config.toml
spec_augment = false
win_length = 400
num_classes = [15, 38, 3]
kernel_size = 3
rnn_residual = true
rnn_layers = 6
loss = "cross_entropy"
beta2 = 0.98
steps = 5600
batch_size = 64
epochs = 13.8
lr_schedule = "wsd_sqrt"
Rows from block 3 of a small sound classifier, named by matrix and row number. Each number is 128 + 32 x the weight over its row's rms, rounded and kept within 0 to 255. All counts start at 0. Numbers have three digits each.
Before each channel's rows are labels from the 100 clips, of 14976, where the channel reaches its highest value: "top examples" is what is common among them. Only what is clearly more common there than usual is listed. The data: synthesised sound scenes: up to three everyday sounds over a background. In brackets: how many of the 100, against the usual share in percent.
# conv: width-3 conv (model.blocks.3.conv.weight, 144x144x3, each kernel summed), inputs 0-143

top examples: spray hiss (60 vs 5.2); background: none (60 vs 21.8); first sound: spray hiss (47 vs 2.7)
conv.143:124159115144069101142176113132089114096147127109118129159135099124136163107120078115144116130176074117156149167143163150088115211087141105098117138182160145115125129139106142123092115126140149066121156089128172148138115114156097172116082116145122090071179057152187190096165102121142146150154149147117116114010149109096100174130144057090151165099139113126120193062127119138132092038161139153148140137085119108137137163094119129069110

top examples: spray hiss (68 vs 5.2); background: none (63 vs 21.8); first sound: spray hiss (57 vs 2.7); glass breaking (25 vs 5.3)
conv.69:167121144174095104137170167159120108052114118096136084184112103106138103093136076079113084146152096135143087130104136131088146154161125069072063146160164129116144102118122109089100081102135121148121111070129073109187152112141125140167096119125084110134131117148167154085111164146129182088117120155115086076156162088126141151089140142123121182134131089185162081106132138144130090137178155064181127145128161156142162141085033199174140

top examples: spray hiss (93 vs 5.2); first sound: spray hiss (54 vs 2.7)
conv.119:150121085158036094144167145158106099096118092083166130132078121108157114113120088106096089145159079151190120111115129073117133088069130094117073127208140114115125088154092109115080127091096089114126144112165095099100141080137179131113068063118146152140101089115163115111112160085135182074123075115117141119156128077124125140129155069112180135151141077119154088117100103174114134040142133108125127169126154138137137116124107194201120

top examples: hammering (45 vs 5.2); glass breaking (43 vs 5.3); first sound: hammering (30 vs 2.6); first sound: glass breaking (27 vs 2.6)
conv.106:129136114118125062171093124166153139127107131124118127111060109095165155122150082114115124138107086108118156162107162101117074061090226084119142140191155112086159139098119115144162137143097169149143090105187109105073144072152128171193127073145147127143156190141134112101084131133118133111113174164152108228084133142122081146089137126118152155144104078087133119135128146112126093097130117168132183214063159153135137123113126153176146

top examples: spray hiss (41 vs 5.2); first sound: spray hiss (28 vs 2.7); sawing (27 vs 5)
conv.93:143163154146096148156134085168156167140175059058055140197107182159099093177101141169170156112096130093169105109092113107119119098117128078116116077147116101155123066135134102103089139129064093146111143141135161099114095113118138124148075156084148118134151154133126094083168120146126121115112158142093147124126131169059106124170143172147117152158140145027077129120121119093159079096076164153076093087130116128118177132192158135169140

top examples: stream (25 vs 6)
conv.109:129096109112083106077123121108123140101139151131144079158131113090110151151084144106128089108112079144140157062139153187180133125124044103097126015143107125169070047124132154144107081157123128096132156127096080130144144125101100117075136137072151085145169107137104150120097113123130113122120065147110063084158110112078142156108089164159166066055097106131129144119085127151121131142086113109158133104102100100162168074090092131068120

top examples: laser zap (33 vs 5.3); water drop (26 vs 5.2)
conv.116:074128078195120097096164101132130110152135152154082104156106089096123151142098098070097136096148113107140150079117160114166115112101145133103125140152157181134086136101157109169124097112075112134115131202078096159159095149133052095102105157045137133054110065135140186115115125161133109165140147105157096056136153158133102140107100148157094134127082119141109159091172085098110168143076140102115119124175116074159207175164158133091144

top examples: laser zap (54 vs 5.3); first sound: laser zap (30 vs 2.5); whoosh (25 vs 5.4)
conv.139:101099106124118107152189101106114115118120212124100101151159121090166153063160111095111141131124122193155125102098121201095080120148115148131181139142127149071099094133213120117128130142183150132155140115089099171195143114125113098127066188122135126124105179119097105098079106198172134104158122159140096085138047176097111118076120085101135153089167146121119057150099116123135161118147083095181126194100136136150123097120111133152110

top examples: background: none (52 vs 21.8); crickets (38 vs 5.9); bird chirping (34 vs 5.2)
conv.19:125130129116123132148128149121097096118133132151134133096125098092109128153133113064137149134160108111129148065135136047125133080133140174109106119142143124000126138113133160137000098127153061147117122135131146122144120129159128150114134161124120148128139141146153114065142108111126126150150153090106140056142136145178131123145100049124128148123132138155120110117112157154117120156092133099138125139130116102067139139120147128077102

top examples: background: none (71 vs 21.8); knocking (42 vs 5.7); first sound: knocking (27 vs 3.1)
conv.17:114083158107132071139113123086115120144130130131109126190084193136101107086110096141132138186098178100129153129126103115103124112177096165124156093087135152115125142135076186076153131137158099155103103114120142154155077141175127137138143048102106149169131128190110112032138134116136086167135120168133087108134109113184179105130169126078149153139168119202064082125131131175117129163141102143152115121137093198158061104095150089090061

top examples: laser zap (53 vs 5.3); background: none (46 vs 21.8); siren (43 vs 5.4); first sound: laser zap (25 vs 2.5)
conv.94:166165128192125118129149055154112081150146087087075103139123094139089099073103101132179078156093092102140110141116113077140074113092159165113193160109122123142094085145118147152119156159116095080174145148072127150124124113146115092146058104127073140134163088083077181159113188115151130123144133117102042147122197115118147096102151087116114120156168081130088180108129117153113137045129128119060125135127125166099143172101166128131119

top examples: crickets (46 vs 5.9); bird chirping (40 vs 5.2); first sound: bird chirping (27 vs 2.8)
conv.16:135076131100134136191152105069161084103153134106125070098147086104129151155154128113138086073142136140096090168160141177094150098071205140141161117127170100064126136055147143118072167139116150157094095139155156117105157117097135110159117130165086134081124156082184123175120109087077104128141152096066183140113088114125090134158181050111123146190120183103102138147131171137118118120146104137106172109086100132071111120103140087170088

top examples: crickets (34 vs 5.9); speech (25 vs 4.7)
conv.112:107122152102096126186171131134090139167161124109019138182124162062113076162126157130161139044123126088169133100114150161122143108115128145150145153148118194129121078122141099095124085137086107135120130185160137133157097149095118135145125145119156149120084111113199053146111021149115154116122128154143133079135133129090104142158049137179142205093147152107075148132133139107161075113089109110151086092151153126141157131114165113111146

top examples: stream (84 vs 6)
conv.35:099126165098129147109146145157092190122129150092152146157117111089123142175101114145133092060146111064087138077071131187120170110132115113121079081123171110167097123122129137091153113157091118127121052123165168131100131155078072148170125116139135104113117103152121170067117111124033135112060042157172150099062145114102124125123146164107148124145062109081142092133135129154117152124132113123200085091142090100118123154136147081165188

top examples: laser zap (70 vs 5.3); first sound: laser zap (35 vs 2.5); door slam (26 vs 5.3)
conv.122:128084062137199099181141160088137114148151165179179110152130046078136137063144195080055107104105202194105122135138119138170102129164116119100130150124133151155145118122141140145126106145110122096124114179139083155129157157104150101104206104111115146099163062147120117130136129082150126126126076123159142105118134071113157160045104109084099147139161160146142113149144163101103130117170087084144061121151158142124102128054152145122130

top examples: background: none (71 vs 21.8); water drop (60 vs 5.2); first sound: water drop (39 vs 2.7)
conv.128:130170097148096145221041149097119160119126162136173117132136110084081075132114174092078147155118155171085117138103105124166043131127161140091154135075165038135093095113110132187154164127100122146133141116130140129101160115126121200099185101130139146129174162152079166123160123156137147115109135150137163115136157135149146146077165113176102085077090121122179073110142184169082113095128137112153151109134161149095127152110104115112199